config = dict(
    model='image denoising model',
    loss='charbonnier',
    noise_std=0.6,
    arch='unet',
    hidden_act='silu',
    widths=[64, 128, 128],
    residual_init='none',
    learning_rate=0.018,
    momentum=0.95,
    nesterov=True,
    epochs=29.4,
    lr_schedule='cosine_restarts',
)
Rows from block 8 of a small image denoising model, named by matrix and row number. Each number is 500 + 25 x the weight over its row's rms, rounded and kept within 0 to 999. All counts start at 0. Numbers have three digits each. After the name is the row's rms in percent of the matrix's.
After each channel's rows are labels from the 100 images, of 14848, where the channel reaches its highest value: "lies over" is the class under the peak. Only what is clearly more common there than usual is listed. The data: simulated fluorescence microscopy of cells. In brackets: how many of the 100.
# convs1: first pointwise conv (model.decb.0.0.convs.1.weight, 128x256x1x1), inputs 172-255

convs1.51 087:448498520529501481515514498499507515475490495497539503484489502492502507543499535491490508528553507521444490483508489468545540486466506477454514501505508497422479480487505456468509543430502508481510514494456493489507457498507440507483494516510548486495
lies over: cytoplasm (62); nucleus (33)

convs1.106 117:502506502486503512504508487501523494493503503494527491522484496487497491492508529507509506476501495507517502502501493495491483507484510487507502514510501504497502509486497476492492498513511507502486503501481492505507487502502485494494490497507503510498
lies over: cytoplasm (90)

convs1.109 113:494489511482508522504507510499531494505459507511516498518500503498494505502490506491476529484506506493526492425501501525512498508516510509501487515500501486486504521516506481484499490512490461503502501497479483515517494474483500511488472507512518520499
lies over: cytoplasm (61); nucleus (33)

convs1.23 107:500526496501489500475496497515480499510487482447512503480496527503504516478505506497499488551505486457483496484505510513495535491476485507516498508511507484513509513531506456511484475497498450469514507495500490459486505485493499509490508508505507452516
lies over: cytoplasm (90)

convs1.76 099:496510527466505520527538504501492507497487515525605497497488475525479487519527423495446505489505510512523487498502497522542494481490530479511486485492517509499507474513444477519533517479520492516530499545510500470495502483518470515472474482501503473486
lies over: cytoplasm (66); nucleus (31)

convs1.127 105:502500496511501487454508496486507512513482498523513513515506510543463508487508506500483513517517495511492527508506518491521498493495501498496515501485477491501485496509515503517508518493472494471526493494514500489536498503504493513517476515504483475494
lies over: cytoplasm (83)

convs1.103 111:533495502517519500529477483496473500494506512507492509497487494565485493485513507502476491516514452499540455506498514503504497509505512498504491526496487495485487471498487502482495511489514472570496529510489511491507525514495499536507518498488498506511
lies over: cytoplasm (84)

convs1.8 093:540513486519477504489513508523500518518532539507496484510499452496503512509484501521478507517520483486530519525496522469481502523461501505498472492487480479459494544479523485456485485521483533482566520504486506505463527504490491496472468492512523506458
lies over: nucleus (93)

convs1.117 090:488492497546441534495512486502480529510488493493495467501516498459554510505512531496525536511439533499548497474489524501535461492506465490494486535525516499479484478480553472483461457505513509476517520503499509476466471510515494488509480506534546491532
lies over: cytoplasm (100)

convs1.43 095:534520475507488530523495490469504385473505538502464515513486500497489478530447498382481471506500448474490493506518494544456485488492501509495501497501480506506513520501434503546493514510484480499491518517527507508519488510511472521454490488492479488511
lies over: cytoplasm (77)

convs1.98 098:498463483497491481479510497499519497472479508498500488541499479468508510519501495499507476514516511501481480480503527503511523504521453499503490492546478478484493477495504571473520508497516493533517489457513485510402499509519492499488460510500488508495
lies over: cytoplasm (96)

convs1.113 101:476510521488476433518532524503468565546485522524545499485504503536481512479433509442495485501481486481532502458481491461520533514494443509490472514508508509492498513501529497464502535441548514491482510489533512505522441491487471487422511486474507488483
lies over: cytoplasm (74)

convs1.97 092:485451516468497513487489479480476464492525490510506493492497512535462482490523506478470519505543446502507503495521516487501513508506520462459520514492495503494502487495457501523524508465480474539463496515485512508509492478502496484452518500480464522520
lies over: cytoplasm (96)

convs1.79 101:503492486508491535482496486519503492504524505491501482481492488519439500521487503496497495489499527515499510527495512486505492509507521489501513499491497486484504539499510505446485504489479499531536488504509506493482505500502507511470505499509529509489
lies over: cytoplasm (71); nucleus (29)

convs1.6 101:500485492508521462550506485501508500510480513499511494490492488511512501524520505472512503476504488522519511668510499477504525484577493529493557510443519511501521486508512486494513488490509513486514510496520517476493491503520494505511467567512507474508
lies over: cytoplasm (95)

convs1.2 102:491512507512490521512494482520476489506509539490508505506497528515488496493511517522485483503516489510507494504500509505492519525497507489487494460511512490498523487469514520463520491507505512518555504487506501507485512505476501491479519508520485473491
lies over: cytoplasm (100)

convs1.45 108:495497458540537525492492531544442495553476531515520509470531439497536487483504523518483504499468538496504512490497496505495534492494483515490525527523468520490419552487451509457492467491514496532515459441513505508473494511488489494497511507503560518487
lies over: cytoplasm (98)

convs1.124 100:505517552471490511491508496481482499501530497541558480517444484509410482519535480556475525525498500507497535531530500508470472495515466440493531496549492527488493504506496509508513435464432503510457509514521522493491437487504518475477514496461516483493
lies over: cytoplasm (87)

convs1.34 086:507503514530531521490501502482494514510513482481515443517505510501539486513517509491450494498512556512491485501496537485482501513507509499502500488505552506495514501485494451459510483517497514492542493462494515472477453514504492566495549504522488497536
lies over: cytoplasm (92)

convs1.67 096:460500496509489518500525471500506492496503494503506499508490504501524510517500524500509529492507511503527484503501477515503516509492514502494488496513425518484512525500542486476486480518502512484544503488509491456511479484465498521487482503512518498496
lies over: cytoplasm (98)

convs1.17 091:504507504518534520472512490468489490502503534513498519495502499484528468486485512513511487487507600487500502489502495472528501513504411521488500506506485539490511492486509500461473488503493490509506486490502495472492434509494521493513507495509537512453
lies over: cytoplasm (88)

convs1.42 091:514497493430491484500503485467528456467477515498471526508499515500503483493528481456496474521549444519490494487486515519483498508526519500491502513520496494515476522497434503542516509515391502512499513504462498525532491518504489498475523492503473468516
lies over: nucleus (42)

convs1.52 092:503514496445482476550534503482508465478494495523528509512498472511510464528505452471501507486503472516501455479489494503468503488474520590484487501493491519469502485520464499526501494496465507495496508517482530497521509518506480526482510496479503485507
lies over: cytoplasm (80)

convs1.20 103:498434503506485488492504480518480481518501491514495518484486497500506487456504491492516493504498500513517483403504486508519484489459523488472382505533522496554484503550511516532527486495503524550468516513492511478511507491501509508494489498503494514520
lies over: cytoplasm (98)

convs1.75 090:511490509490493505497503506520485499510459521558492510476492463514501526434498474495507493527489508483518508545490473504495500479468502496517450504517483503506483501549494515524481507516506484506465509484500497550502509489496492474508488599510531517514
lies over: nucleus (93)

convs1.4 096:467507502495500582491505515500502391495485505485529521501509522537487502532429501538486490470438498476472492555529498467459492508493478457500522526471510505501521445518505525480515480532593487511462482497540525495478600448500496497533510501528503486510
lies over: cytoplasm (78)

convs1.83 106:514509494516479503493507501476524494523502509495507493506523483516517499520487480495483484458513477513473498503493496478490507500501524517483502510483514500465525529507512520498483506536497523505518503505496499487498513506485523515495484492507501519489
lies over: nucleus (50)

convs1.28 087:467493503541473527480495482476520509481461510468508494501519503476510511515513508610506519500540508517439508501489501515498550490521546485494518486498512486498511458517542511480485492570524491492514495466458485501475487525515501523545466509517521512503
lies over: nucleus (39)

convs1.44 117:477489499508518529472522492502493452524478505544509504503488506529503502478496505489504493478498493468513517457500486489508517518508493507483454489499510515509555506504508508475492506513524508513524495490503507503512506511489491507523496517504488487509
lies over: cytoplasm (85)

convs1.41 092:518527528508496546484505498490490510502510532487498496480492500502510482540505498513514503448502489503465505398493523507499457513548494502509537514549536458509509499492505493468537520493509535510507494472500496502507498512420512509480489407503510501509
lies over: cytoplasm (72); nucleus (28)

convs1.40 092:510501497521464530505519500504468532489499543501503480492533465520536570554506514496521525502494548501448525514500489500507489488477495485503492475501500489475488535475498489449481497513496500498509506467508483482492457486483515492503495500529559493480
lies over: cytoplasm (99)

convs1.116 096:525506495488524509504511490510512529496478506441507499526509533524521476469509523478480520521511528502482498569489518488479541495426501496487444516593540481507520510537489499511503474520503513496502483464496489453497510511424505495468547579504539499506
lies over: cytoplasm (99)

convs1.65 104:517523504516518537469482472498495495480488503483470486505511498505475469482488534497496494463514482506487514527517517496499536497478494496523542490549474527513536485520497487469493538476492493457491504522486503508465463506518470448537495501500472493508
lies over: cytoplasm (82)

convs1.53 084:520493499468491496518469474508491522503504493508495492526574504514660471477485492456524503513505547492512464488507514516482524500514515541509499501476510477502479524506489481479535451569533503532512499505490497500517516541505517559515512517507512494527
lies over: cytoplasm (78)

convs1.38 094:483526520525495529492504498514495505489498529498514491460499497512503508505484494538487496499542508513479487505496501506509510501497442495498503482506515518476506494514528517439483485554581506498512536485458498471494491477517556514493498485528516467471
lies over: cytoplasm (65)

convs1.91 096:534574515476521496488532518488487510501500466453510509528533573481508476541528516487424522492492503506467514509500493524505520488521523490508454510544527498505476527541496496509490479500510503556513506457556513415546483468457496518482535510498539499518
lies over: cytoplasm (62); nucleus (35)

convs1.70 100:461510498481501574518490502514492481526471468482526522487486543490516484502487537485547471504484468483504470495499503501510546514513449517481486518507501516543508481542502481511483462504500509472491459490499526511485478508508502470484455513526497539508
lies over: cytoplasm (100)

convs1.10 107:522437487510531474522485537504525503515501475463508503524490553494507501486506484515501494504504470507522502462498501504505511499498542489500529464564498501493507509481497493548521486519506508544553541443513510479426519465532491545470497507519500486510
lies over: cytoplasm (100)

convs1.54 097:487517472488476522523502490475491496513475536505428516502446501516552503511560529455499496547433497485502469484498485504496485524502450522505469474481525534466516484478555527482521457591406501500520508482513504483485540471507487501505494507547518496507
lies over: cytoplasm (81)

convs1.63 090:488514500500503492518502517492526521496493505525562485515487483504490489498519416515468494500478451507551493496500478506513519480497555508515483478473455467487500474506444501522510513460507484501480506568517501493531590466503517510504476502462455468520
lies over: cytoplasm (96)

convs1.37 110:483489516484518523510529482504523488503542521498510480514486499498497496474507490518481536515508508502508494464504500519506505526508516499503491505495491491480491485522496470503505486512483462513489509497462481515509485488493507509507492511507531523491
lies over: cytoplasm (71)

convs1.73 096:520467463506490525478539467499481454523467478550561520472498525486487505485493545499495494486473465494533473498491502500525511480498470501502548498473440487508470522526499496510489501514479497489477502493500510420509499529489522490490563482483464532473
lies over: nucleus (86)

convs1.57 109:492461523504511467493524489497490508508472496513535491528476487525486485489492495515507527503545495539497553502496498506491513488492506512509434486457509510506530508522499520492504507508485480464509481496497511482509498499472491511492510471501496464510
lies over: cytoplasm (72)

convs1.1 104:513516477494499506483507501489489506513478478452501491500511536530508509503502503510475487493490491501477508481492502480507531525492487509518537500536504496500510502514494473494478476498508529473512488489513472464450488484494501499489529478503510525524
lies over: cytoplasm (99)

convs1.99 104:514511492490555497488519508510473492486455496501510482531498486502495508523511526504462540478505479494471525487502475504505501505509467500471473491453544483524526504450497466496480502502496463515588499460525517528486497519503500421494477492486476506487
lies over: cytoplasm (81)

convs1.77 087:468483465513460489505536493526483479511495505471385516516473483494537514500479553442491543501480501460455466505508499514470508507496526495512522506506516513461501482473533481491504484550460534504516501484472497475475463510513467509476498514530514467489
lies over: cytoplasm (75)

convs1.111 085:485469498446497486544491486462541482510507496502494525499483498498501493486524502432507496517464501505475471460492506465495526492540513622508509519487503503483492499499482492527518504469469519508490481526490506507522541489494502506496512494500472470529
lies over: cytoplasm (70); nucleus (30)

convs1.9 088:506510470514494484543499499480468535483475500475433473518479480500521502499512529525523518478491499516462452521502488509489527501508521612496511487508513495457500506468544496493484457505480489491519495489473500491486479519505489510487510490504522497494
lies over: cytoplasm (67)

convs1.121 095:533492500453511544474495489500498509485511495519497474525478489511502473489549471476491490503427499520521502527494479498484495497466438484511520481455499513494500534506460522507515497553507495501480506507509515504507627467498549489483550500496474494505
lies over: cytoplasm (97)

convs1.93 099:510474505476496474478498494508496515501489489445500493525504508482490479540489497513528474462505511500504520504503495490504467509499485490513520521504541499518498500498500514471523484495488511518498485481507511450485488495436496527505521466510500481504
lies over: cytoplasm (82)

convs1.80 091:484495502489496561525456488501472503494501508487495533470473477530519512504516511494495529489463518489481470519498495453523507528503495482508517496478524513489481475503485480500524463552515502513510507478473498481500556515539508510460512487523530511507
lies over: cytoplasm (87)

convs1.21 098:497510483479498483454504476493488496495506503440496498519470527503499441570517496496494468529493515473488508474511499507503544490586491511480520487474536520510495520484492509483520489494526437512546505491496508466525491470500494516498556485506504517518
lies over: cytoplasm (75)

convs1.120 105:486498482394534500504524530504523507524506493527509490486506495564473464459517487468507471495520480498548498492502505501511468480512457487485495511500486486493491452505425497491559491481494510537487519493513511506537525514504507483513529493492444489501
lies over: cytoplasm (95)

convs1.60 106:494463490498490490497497507493497501521501483454505513457494516515508527492502509498489502461506494551477497495483514499503514508457480496502502503533499491503514496524495473500483488489507548467502493491524482471491490489479511518492520517503501546513
lies over: cytoplasm (91)

convs1.62 099:399460477543470530508497504528462496501505477437522461485508534538541513508491476520516552520498535500510496496503489505496484518448546511503523506527523528500492496487548484433499493509496502463540503521490505466454442517515476485456488503525496509513
lies over: cytoplasm (100)

convs1.0 089:464539472517508532496529442474498499492532496474517491522520523540514505534504511505451539494546512504501512524500507485498505509520489518498477506493516524538494500493534522488522492520502505512521519471517494480526502518444495497476521512496489478507
lies over: cytoplasm (98)

convs1.69 113:484529498494490512473501502508502505523499505515518504487518506524509510494492504501495505479494504461491497503496512497503483512504486513494547490510486480494496492495503492520517498497495514513513513490524491499521504499485503494497479484503491513483
lies over: cytoplasm (77)

convs1.82 099:518529535499521502472528443502487485446528500520572516498537494536450493480544490514485491516550481487500487511479508526514462532487497491534477505517483499522499485515456550555520543543487496519520510514486512508512465516514496483497508494497496498526
lies over: cytoplasm (66)

convs1.13 114:505487494508504493520513509491497488506472518548498495516490501539506518507496505527523491489497497514524492506490481489513517517493497491486492481498488512508524503523503521487495495499496491516517492493494503530497500511489514483481500531504492508501
lies over: cytoplasm (73); nucleus (27)

convs1.92 095:509508507514503464475463506517482513501512450494498493500542519507476480487532478456486493483494470494501461485504492539487520497493482487503510517506475485516510505522539512502513451364494480512506495519487499497495497533504519514509519501469497498503
lies over: cytoplasm (87)

convs1.19 115:494487490499520513507515488508502487504485522545518494498497494538523497430490507478523512512497500474523490483509482496517516511487502488493438507425493510510538478504502528481500494515506479515509503500482510515512494490508508496505492449499500482491
lies over: cytoplasm (83)

convs1.78 109:483494492499527542563484476485449518532473513522467473492514526507495509532495507509485496508527478492480494539494522496489516495479515477512437503504500508483549457503482518389507472529510469464512550509514501450511465505541509476460481499519519490496
lies over: cytoplasm (77)

convs1.36 109:471525508487511541495507516484511499486505533484504483514549476490503512553502514515488507530512469512488478548503465502492530526461492508502473470460489506539479523462513467466532475499503505445573518459477490539553479527437505481494527486504494501472
lies over: cytoplasm (85)

convs1.122 095:490525503438491483514509471472535456531492480514526518534533504498490471474505458519468463529563476481517477479489506519446517493497495506505517504504482502506512489521442525518516489511509540490457484519508520535522529484500509547481536509483485500493
lies over: cytoplasm (97)

convs1.18 094:497505507498470502488480467510508472487493518489488529480513482521458498491510537519488538502556498501467499516489510513525527517499524469496497538525518501503497517548562522522513543610500494510511507480466496529502457514504501488573516490524480505492
lies over: cytoplasm (96)

convs1.84 105:485514484508506530537506491514507504515508506504478518486504521504516497479502508482522499511488477495509436513488481487511516519517483484473508499487518528500537483515512502470503526519491496541524502486510495502472489484477513511488504477516493535511
lies over: cytoplasm (87)

convs1.22 095:509500424494476511484514449521510560449508530502430505480463509533475482462484469540511520463540492494492507478511488542478532517501477532512477526510498500476502532453529516518494522511467473504497498495470498531512474509504487469450516489508462498508
lies over: cytoplasm (82)

convs1.114 100:514490476489491491512488482496508486516485506499506513469508592510519483492500482507536542504493428493479507534501447473508483497502501491517490500497545517517546515546476482473439498494481524513435494529494504449508462503455515496488506524486553493496
lies over: cytoplasm (92)

convs1.94 110:506524493498500499508489505494491523504510505508499511485536517515506514495506509494506511497515497510482453502498507498502487497518495513490558503501486480483473495512513517510514489510490501512511506487514496493512504498495500510494474491503495527480
lies over: nucleus (57)